A small spectrogram denoising autoencoder, trained from scratch.
Training: soap at rate 0.005, 22300 steps.
Rows from block 1 of the decoder of a small spectrogram denoising autoencoder, named by matrix and row number. Each number is 128 + 24 x the weight over its row's rms, rounded and kept within 0 to 255. All counts start at 0. Numbers have three digits each.
After each channel's rows are labels from the 100 clips, of 14976, where the channel reaches its highest value: "peak in band" is the frequency band that holds the peak. Only what is clearly more common there than usual is listed. The data: struck, bounced, scraped and rolled objects made by modal synthesis.
# conv: 3x3 conv (decoder.mid.1.conv.weight, 256x256x3x3, each kernel summed), inputs 128-255

conv.95:123099128210139098152127171137156131133120136143128147129132129122095092190160117103132132121153155090136100191136103124126136085142144138152153115132133108099139121116143119137094132058116115148125083123133077125124137110122154129163106128131085062148141116114124135130100124131200114105121106159084103111122090135119110102133095104127135116099107104112104107121131122121140126106142
peak in band: 4000 to 8000 Hz

conv.109:151160106107138106159129085148150125147138139125144088158144096162115121113131174088131117126129135117126139147107173160150115181144131137139073136138102151150142138106184117090108118136141158125151157134143141091115141144142128122138139108126125150131136173124167129188132160126130150140125130181107142131106153139158116120158140210129136177105052129131152195126150131131165124156159
peak in band: 0 to 250 Hz

conv.208:146129124130113090131156134119123116129129120096092050142133123112144146110141117145113125119154119098143096105125153130118147052133140093121130169111120107135167106095128113106054104112124113128143124108139154146198114119095091136155170116126105149115146125131098158143135145115123114088150093102169124125121118144144129089136079082170141110125145085119087145138139148090092138123115
peak in band: 4000 to 8000 Hz

conv.145:138131121144132144102124130123149132171112078121123085126133096127177076148118131120128137132119134127158134138146135167128101092111119195146076146103122080133152106136108138132121130089097119121116080123107115141144124159103099136101127110145124082139116117124137119117142111161163123152119159128127086134126076127151117126097068109163123135102110149122079145108139126070087146132104
peak in band: 4000 to 8000 Hz

conv.146:118152146115141139131128179120135133120122062121137096150118109121119114121130131128109125138171120086135119110133138123140095110091141095106109093114171124139138103146148103109080147157129121132125107112129116136149115138129117140124076132170125114106117128116143145135161142113113084090148099137122141121129141133125161098153149111171129137134131131125120128145122099130147163101145
peak in band: 4000 to 8000 Hz

conv.223:174137150134141177124127201141149117158127123185126080134180137177118142150137175136133144102133100098134090153137102118134124116133129089152128119202150114140145141131138119138113127158091109140126157132149109116147125124126144171138140137158157113131115164154135126133125075152154116116134146121135078139110172121094141122179123129122112122107130133127126097121137128097105194113171
peak in band: 250 to 500 Hz

conv.62:062138097146097155121124130103124140063137071096129110144120133080143161146138141095153138124158151079122134151117086140167109087155154116128136132087157102121116125129137160158149103129120122146148135114158117148136119131134099142153130167154141161155163122119112117143135139126133093117157112130112124141130119113137107108155139119140126119159123153146120128151100110109176148123136
peak in band: 4000 to 8000 Hz

conv.50:156125140138170107130134154108116128162101088132124154072140133165113178098121136066101119132133118113156116125139090098101130087115148120145125126148146133104152117146111123131144112218125135083132120118129125162129117145093088164108134104123102107124121115137133116106164152177143115105119141116057150114164161090126141124136107115118108137153130132112118085119136133138142135120120
peak in band: 2000 to 4000 Hz

conv.237:145111123094077070125131038155110120146136135128127172112119149194114124121149124121139135126129125133114102150108129145127124133092146160159069100123131136121150122129176063120152149113138132175143129150094131105127143125098160136157111146104137125127133102136153115132118176143170080122151137120111124139095149075163145088122155101154143211123125112140142110155117149119127122146123
peak in band: 0 to 250 Hz

conv.255:126130084169108089118113183104122105151121065143150108141128139168137169110091141126110122140139122139131120115113143103138081111141129106107089127183132109129159136146107138166110106133106118125096135098122144137135117176111113133090137103101157129111106155139161150124141072132121101117099135075190129116119095128100102132142132171126132124115094137114156154124122075156073117134108
peak in band: 4000 to 8000 Hz

conv.214:138127108117143139127125130121106124108147020148125101128127104110169160141109153117115130117134118060108154119151076133123138100104122065106149124064113080136132128106114146105136137154127116128117117110125151110126120162115110157121126118104120165129134120122108108118152102126123133143131165125134137124085122119095131160128114117114146117115071172124140139135159122065097144129134
peak in band: 4000 to 8000 Hz

conv.148:086115120116132111154137132137115113107130123119109168158147175099153124114162142079138122124146148060150171088111154123145139113114163093126138106095147151120093161150156151141174125132133115096160105130174174135149151150098114124149067147120131129147160115124115134143117121130125096116156089115118128136121140088151143134113138115134131130128121117149126111170112154115168136150128
peak in band: 250 to 500 Hz

conv.15:152114161132094059112132087119129127143114132150153047110171135142141095134142119118124113137110143112143130134121104124125152139062135116120128129137138128116145066140135141144100108120143122116120173135106113122149124136107158136122137119174147128123133153158139133145129097139158108109123120137164158120169205157107119160168133133084116110157145088111148160133148135103126138115128
peak in band: 4000 to 8000 Hz

conv.141:130090176134143141122164145115128127113122119146135152105144140120086128149124130114113128146113088175120153124105141131112152102165119137147114155121101119122139163114135120097114110142083089102135077112141093129139119133113117143110140113134107159115105116177142148147135148100138111136118135126084116090155151050177113166153168099167110117109111144114108101110128164133136159103137
peak in band: 2000 to 4000 Hz

conv.6:133095130088137123142128109108139141127142154171109152129122124119117148124105115068117145089103128150110087126138099149126148165139118146115123087181149147114063135133121110121149115135137158099115152148134135137128146126102146144128086119063165145133123137117095110125080132140066140090109105121117122154105116105126118124126153156117134135124118133140143108076039143145121130122136
peak in band: 0 to 250 Hz

conv.36:158138099063115102145125109125123141155121086129124185106139116139153128134129130125153123110126112137115120137139137160104124191093109138159081101114120161128176124096142123140163141120107151120127070143139101136106157187116167128145138146134128134125144137133132132104126112112151169129095135165050105148127191137045142136106134128132127165129153117153134177132119170111138146134159
peak in band: 4000 to 8000 Hz

conv.49:129140106107145135111135096143123137122131106113130143145136095172153109128106110164135139100133131142127116126160142166133157143169098107145111142083121082118139158144116101123168135119083133106129105119106105118145133124127183124142140129069154116113136128109092129149113159137098159128127125143058085123107142132090153111040126155113112147134129121126107163143131169110136152140108
peak in band: 4000 to 8000 Hz

conv.35:068063148129151138132123123169116105042109136121129156120104148097141108120125131163133133064103137075110128118115122140133143131135125100113100127097089145142064124051142108055129119134141127116127132145133120107123136134111139128105051126137099127128121094117089092137120130102126079090145133127142121120102148139133100144107150129116131114107118113124130116100105125126138147113123
peak in band: 0 to 250 Hz

conv.100:093061143112142093145105120142120114050134133134139131130102197074145147093123098154129151117137117087150153087111105118105175087122129092082109136121092139135115157115157151107113089144116138141093167109137103114102124098132152134104134140065099115118127134090120114140127161118136104110121127094125156135100166122133125143102129122123147129108115130113172106127117115119102152137115
peak in band: 4000 to 8000 Hz

conv.251:139149154116129159139122152140112092163138144112120129132122091120093119207130130107084170139155153162154128114125141125184131152106118112125146104143149159137146120119102202094118144119165140150154134153127159105106129036135138118141108122165134130108148161116129149150125136138147137121178109173137116150149135110120138123117120141145137098113119134124120130138136104142118101144152
peak in band: 0 to 250 Hz

conv.217:122150134135144107109153171136153155084141214104110112131130113104116129130131140144143113171127157217144126117159141142099149116116132172170074133085092141150117130094099119131139129114126142121135104135140138144141135152132106111127141136175127093131118115127158133114114137181142134152143144128113129116166136135138114117099160112135124145131133148136114135093150105154065161125131
peak in band: 4000 to 8000 Hz

conv.194:128163138150046148112162106111145159147127107111142141115138100114115085141112117121114121147136112156149150098132118110123092114148156150109132167072181125109176107174129116152141165108136117125127101128131123131115116143120145115115113136122103079123114163127157158136138148135106101168137147114115147107178142103133134088153131123135128103138102138129113160121158149136132153133134
peak in band: 4000 to 8000 Hz

conv.169:100111127087142152131119126128138122107130169127133132165109127136148113168097165147110129131114096127107110148108177123169136184097147123142118087107145138140123154116122093089079114149101116150143144139151171132118130216123145141104153139135094116085143162128118113129126105081137092096143102131124117147126148146099112140111151114123149182102164097161144128142118118123087125134141
peak in band: 250 to 500 Hz

conv.47:147147114117110109133121133140131132148126055146126122126137125117141135116122130126122133119130112065126128120128158128129132137110129000110147155127139122137130137119123111111117125136122120120107150127124118122140133133108121127145167113117107135122140135127133109135145127105123123138123126126113124144096127106141127145134118152119134113126122128131138121119154131129122119132130
peak in band: 250 to 500 Hz